A small model that answers yes/no questions on an image's attributes, trained from scratch.
Training: soap at rate 0.0019, 11800 steps, batches of 64.
Data: trained on fractals drawn by 1,000 iterated function systems, in grey, 295000 training examples, 2.6 epochs.
Rows from block 3 of the fusion encoder of a small model that answers yes/no questions on an image's attributes, named by matrix and row number. Rows with one number within an expert belong to one neuron, the router's apart. Each number is 500 + 25 x the weight over its row's rms, rounded and kept within 0 to 999. All counts start at 0. Numbers have three digits each.
Before each expert's rows are labels from the 100 texts, of 14976, where the router gives the expert most weight on average: "tokens" is the input token at the peak. Only what is clearly more common there than usual is listed. The data: fractals drawn by 1,000 iterated function systems, in grey. In brackets: how many of the 100, against the usual share in percent.
# router: router (fusion_encoder.blocks.3.mlp.router.weight, 32x128, trained with AdamW), inputs 0-127
# up: expert up (fusion_encoder.blocks.3.mlp.up, 32x64x128), inputs 0-127
# down: expert down (fusion_encoder.blocks.3.mlp.down, 32x128x64, transposed), outputs 0-127

# expert 30
tokens: "dense" (63 vs 13.1); "two maps" (36 vs 14.3)
router.30:484500459455493478481435544496528485533506489526563496512525468464521516493495502495498520480461494496527488514498449501495497457505477479511512503499494512507453509535491522496486480497549496473506517495494480541512561540535506511507431491501509480516491519545490490502484478463471498543507498531538513510521522518483514501485534504473482466524510482483486508540462449506517498517450
up.2:501522479500501500500487501459500500495510445500500511461446500500498500511563461500514507500488500484526484507500500501539521468496498483494536500549500530500486529525492500487510492510440483503494493500518538452530500500508537492473506508500500513505524523500500485519480440525513500473500543580500557560429503522495500479468470456501516500500528475523507517554500471518482467474500
down.2:529506506526484500472514504553513520519533478478500511524500500483528500495500500509499509500497525549465535543485500470528557525485532500494544500451525510477528515474500500500500484505479500507500515500524545503494536559499500572511500493517500504544532526500487469486521500499500498541537542500510453461541493439523486475524519480496498500513550500526500488528528572518514522479500
up.3:500520500439526530500524434485444512517535500452478428504427520500500500493514514495481508501521550515498496487518568547500461485498528534477457439500500500511461477500508470500500461503456503500519500488500514488482500496491548520495500500483524442517500560479500521499488500480514500500500500519477500491546500500509496492511500516538474539517500499493501515500496500484502497534500
down.3:500472474477521500434532504446500494506481523500473500500494478489527516481478520514521500500485500500500489485488481483517503510518490507491517506485500500452421524512500521500500478440493520459471500536500508497468454542509486518500539455510511493502500500500507500485500520500463480551500493457495500500500500449501520500477567503467490565500500539500490500478436518433482459515479
up.4:475483431500478527500563505510442509487489578476516523492513525529500499501486524556500483514496497489487481507482486483510536517500507493509457512507522525494500480425503445487523500478500500463468479542492501506465531503500492494498506519500500500511514466500517533490544550549482507500481480500517456509466494532500488500492500464513467457517500545462510511498501454538488500500500
down.4:500507511487511517487530465514542504502500577509500498511508500500523561442495511496500489500506508521500500534500447474500513500500520506553538504511517484525505536495484476512478486540465500509485500512490496515494483500525500500491500506448534489500518507534563509500484500510461496446500560476508454506522533500488500472455555487528527497482494504515500500500557510441469516554490
up.5:492464500488471519486500501523536484500511500487530503497489515459448500500506500474507538526526515500406500479500575500494492485529539503556469491505525500474497512500500507500536521531500538496500462515496527500500479513470500549523483500500500500500546500538539506500494510521547500485533474520461417513455500479506509467507500509500500468497494515500469547497503500470524500500457
down.5:520500556500500514519500500497512509494529459471476484482492504557497471500460533500507495500464519411500530500477541530500480494499500498500500500511500468516500500500502514468466520530500506442454506500521515459486516500551507500537500500500433500476509500489518457514474444500500500483499474508524551532500500478478518507470439463513489432500513500466500500543520510500500500500489
up.6:453456495500475500500500500500544500468474506500422500500500500510500500500457467497488448481531500511488543500501511478500503516500512487500544495458500524504505489500500521500495500500485500500531536500466500500500483500490459500500508500488518527457471515500457500535560500500508507500551500485567605501479500508500487508500492539566500496500469520500480542494500527500514500561500
down.6:500497469500469500533551469517510546492500538500500528581452509500463491507459533500512500508500547545500500491527500522484500500455538500505554536483495499527505540460500497466500504486508500500507536523495504527547525441517500500481500500519488500517500500500470500518460500536523473500542500488559503515491500500500449506514500500500500508486491427500500500523500536518500472553483

# expert 9
tokens: "dense" (92 vs 13.1)
router.9:482472513503481482472525524549466472543504501522517552458477501494492508435509519536518509538502479497460476499482527468504478526498526511530548461505531489473513475471536513507484473500489516503463477554478451491500506524453503521503488483463496459505515531487512507520473511498514479472497529512459482504536530524459515452473522497500511486502492538520507505476506535494480463548488
up.2:500535519523499483500500520530500500478500472443480488520504522500509500476581495525504500500498492472500481501500576500491500500496432531515500500531495500504526523500500503457500520500442500483500505500554518566477493508514490487514487500476500486489575500527465500512477516500500500479506494500500483531479505529500500488500500520500506507500499500500457500546500610500500486500447
down.2:460527489500483500492484502500496500500500452500500482500500441482473518500475488500483492526475500469500482477430421527493597500510500490450475527520498505490486450500497474424500533509500500510500543481506512500520500500500511500518488518500523529500513477500523500500526548492500478490519476518500503500464500475524509507500473500500493502481449434517427500487469492500500500500500
up.3:483473526537502517554521500540516518484500500439476480513484560500485486529519500493495497512477483465453500500490557504468521493524523479500511451504510494500521495521525516468554472485457500502513483500500500500544490500494491512532500515528487476541500523488500538475478500487500476500524489524460514500517514500553490476470456500489488490504500567504481540512500538436458515451481
down.3:468496523478476419500515560500492548498483531500500500543518500586504488525500497508481501533490506500500500500486482500477549500451483500500524496439522500463500474518519506515500498507509518526500500516426523515503500473462500500500507500500463488484500559500500508496500448523500490470515500470523511494473536419529500518465500487481491483478500500459524500500500500500500478500470
up.4:500507484493500496572476500463475533501500511486500500500460459558539513500500509500495446479482534482500519508490462504423500459488500471494496500500512500510526525500500500500500500488501500493524500500500531513536523504518500544528513453563500561500559510500506523513538459494543495511500527438499500514485500500500497511458500505506500500485500445500500500508422478503509500503541
down.4:500487461500510500446500500478500501499500500500470498500514500439497472473509469524500500472500460418500486424500481522500504500506500521533500552460500473500465568500469550526510463503535498513507516489500498500500546500500500522500500512500500523559501500525520419488500449478500507534500486500515498524500536503478500517500559558500517500496500500524495500500494492467500489487494
up.5:478509505498527504516512439487513574459493505528509488462500499432547500506555517500500493500486545489476500511500500486500497514512537547500500506509493506534544549509499502515486505518482500486500500532517453548500500502519500509505531501499500516526509507515505486500490478428549485459495517426555465500500504494500516480519472526463470500491513514481500515500458521555493500500500
down.5:520494500524495500423500490515489488500490503499500506496504496454518506554574489498446494500478500469500473500488547492518500448539457500467523514500530500514500489486487500455511535531495502463430473500506511500537524500491526514495491452499515504454526500481500512435508569517483478479471500461528537500532500460498511481479501498487477500514487487530500537499515516500519479508512
up.6:500456500502455533500488500475500501490514500500529409448500500492500500497486500486500500512466526455574500541521495491500500481503474445453530546500500481484482500500524526444500523520500500523500557530487510537511503500500500549524497462530511480486500500519500503500482522500500465534486521479436500500514500494512488495500500449514500500554503503452485507500500500500500500451457
down.6:514495500547532479533500483501506500527516500500475500500500473500525503522540455500500500500500509533500535500517523500461470476532500528500500504500500500483500500489500498503500498500416499500421471450500492529528500500566482512494500500451510521500500479500500500463500497493442514523514500540455500484544500586519532500532461470500485464547515503510534500500524500545500478500520

# expert 11
tokens: "two maps" (100 vs 14.3)
router.11:463499491479530490491456496526503499536497459477540512473518472467530474499547457495493511476469504493536492512522455487461521496506470516480546495520523508516458503513512490469516497486516505546498513530468448524519522522520515506527474449496550517495531534518489491524483515483473479532492492513545470525517532538507491506454510477517454501545491507494495479537481460499509483538463
up.0:452500489492479531500503507500488517486469483486512485529501569500500500471519511489493522537542492464515526500505477478528500503533551572500553471450500520519500512511500519513467500476500530473511516523515500498500518490482433531449501466459500527484500524500506497480513489488436509500500500500478519506500484500473473531536554495502501500471486470506455540510555500500530473476472
down.0:500500473480480500500490500500488500517495500497448500500500484495500500494571500512515484500536500609525508489471500500531541532500500500447504494500500481497500453524465505493500546484440514445492501512500489499513522519500500500500500534508498502534479438500509402500490500483500515500500489505549500490541505506500443525500522500489500464516538475495522495525500489500500500534466
up.1:506474523490506485532482540500541424500464500472500500552500541457421486552504538500500500518500500500527522500506500500502470500502475500500500557517500470500455515530500500547500449486480500458503509512488493519517498465453500514468500494501463500521499493524533479500512508500526500483477463500488539469480501500503542487468488513500500500491505500468500476556500424518500492492529
down.1:492462517535500467503557508500472480476500500515463495527500500464500500467500511548523500500488518545473500534493517507519500438525500500500450517486442493501500500557478500524500510542459500500489477526500538526493521515434503519502491487521462500500500505543500500557500476499509539538500500562513507485500500500457504500548511481500500461500511517471500508500543505524500500476567
up.2:508478511491478500527500466500509479539500498462500500533480560498452493523509483500498503494500453543487521510500491523498504500490548452529493501505500500500484523540500494500500462500500500496500500500500500481500484527508548452493500492575500462500509538469479522464508500469500539483497500505543549500528400496499500521528500500502500469500464499505519484551565483500546500530500
down.2:500500508500500544468425476479500500494500500500534488548510483493469455481521507496500492455500516521500525500466513504515500497444500500500500508523487500468500481507500450536385475500500488500502426557532500500468500492500500542495525518508508485433500500554464486519506481500500531492500468507500507507519500491503500512500504523537500505469500448500500500485500493464500484481500
up.3:500503459500500500499489495500529460500500475522500442500500504500472500485524524500527457504472484519428524500500500500500473524511507500500469500524504511500500482484512513500520478493539506540439500500499531521500500508482447480462573495513476500502501565500526517506520500533500545529500495554490500490496465500532509515544500521497523483498472503506500489465523408478463508560500
down.3:500526491485500500500500500500476502517503484490541499500500534500500516526487447429495508503500503466499512485502500514500500489447510517481502500500458500468482481482503455500500514567512502500500500561500500500453500500447504526492520500500500500599504514514500433527549464500500500518536500500500454494563528493512500504500566506479504511480500482446518553500500491500519500500500
up.4:471516456539466454530500500537500549500509500500500500500500495482500500500493489487493505539542476525500469543500583491546450469510538500500429447476500500500458505500500450500480500504500500501525519497506500509518517462440462503495500509500500462500500514500463531517500500567562520537500500502458486541481508545545500500500500500506525500516500500500500500500500500500500511500518
down.4:497500500555511389471585500490500500489519534464519500539507475494536488495500462526500487474500500500500502500500500525497550502455503500500546554515500500500468460537513490494500500464500499508500500484493500500487523500500500500479480501544500500510504500496497500549462512500480491525492535500500482515500522450500500459470506485518490500481494455469490504500500442479506500517423

# expert 23
tokens: "dark on light" (100 vs 14.5)
router.23:481489496481496492537459519476545490523519489454505514479482489477480536512521510551465508534505470454519561480491493523478539502490452464511517488460500477506438512508556541529495473530480488475523488491481465461517503486508528541528509487464533502483492538507505507496517482511508494480489487479557512496527457486481475471495539480548525529493511512515515532514504506511492494472481
up.7:500500529501494489500500434508500500482513534523538500434490469581500506490500504510522476500500531465500486500505515491500499495459469467546500500500472500511505470500500511538500500500500482530552470474444500438500502444513500484525528484467445505546528500508492500497500532518495500515500551485500500504465501481469500503494523528502500487482430533500500450500543471473500500500500
down.7:473510461500513500501510484432489500496486493500477500500499500517500525500505499536500485507517490470516514533500472529462500514537560515518531450503500556484446520473500491500515502500445506500500500500461510495507483500500546534480512500457548500500478496524500464500487480542449477501471500483538473462490419505500450500471482514515503430488500500500481500494514480532472471537500
up.8:465486499500509500500512445498510500500500508497459498500419520441500500504516497543500462501554539500501502500500543489470519509527501550505457467477503500513550480516485477500505493509490496499500499488509482500526517496476565475489471514549491508500500500576500490556500478495500500559484500500502446501551503472507488498500489500454500500500481505481556500500463477488511540500520
down.8:523471484476482541500500474500483500517500491529500536500455504500520513486432504457518500490493500567551500468539500514523500452500519500500518495494500471482500538479519500479483558521500493501478508500539458500446498514473500477554544500500504483484563506499500529498475500500491451527482518500422536500475528500500500523500499500529511526504522487528524478479526473466512508500458
up.9:500491487500500463500499498508524486542500547492500500487473462553545500500505508512500515534532500488445497500500500491451534536532527550500458492478500448508491445492523500545445462478500517512537518496500484500513500492518496514495486500509500500500500500472482506519485500553458523539511516524507475482527500510500517500517531500509500567498439557510559500538529500490500468500531
down.9:478445496500500526514500500534500489464472500535476500526479525486527504500504460506484500469495500516500521530518560500522464500439469442500491500492522500492492500516469500520537534533460507509523531500446500500451495470527483500500500500581502482486529500500519464511489505500500498500500512458494559474500476515500493500476531500500458480536500500500500457456468500480568500518536
up.10:482451500534483500500500500515485514522477500477500505486466531500492500500490495500500500500526596500500510459510546500417500488500498536490500500506500500496542575531500500464500490513500468500500500500550503500500502510499489491497451522500463481474514493555457514500525489499500514520500543532500499487473500452492483495493442463500500544503538511496500577500469527509500486503498
down.10:500477480515500532457500476593514539513496500506500499501518470477520482482483497405541500500508500544500474457514459500500500500488511565447581500570499521500504500500500454500495546522518500500447500520493500500500523503511481500477476519500507519500500475500464526517497500500515492494500505528500478500500551499500500505500451491500522500479532516500472495487500511509500530507490
up.11:500514500500497484550458490481500463488500500481459536510500524462544500533512500506505470493536464493471500541454515516500500500500524515500492489504500492500500435548507519479501500506506503482512491493484543570500489536489555473523500500491500547517482522500534500500504493500486501462500500505524453506532471525500441503490466468407500464486483512495480500473504549454503517500485
down.11:500481499509520525500500499527522490500500447485500453467473480467484500507500514395463489500459554465500501470504465500516520510549471500500478537506512500549521500515500473514479500497418500527479500500541498488492473505507464486528500500473500477533492508500569504500515463501504479481500465475535472523501500496500526474500500503445526525500500500517499500489474500515500525453519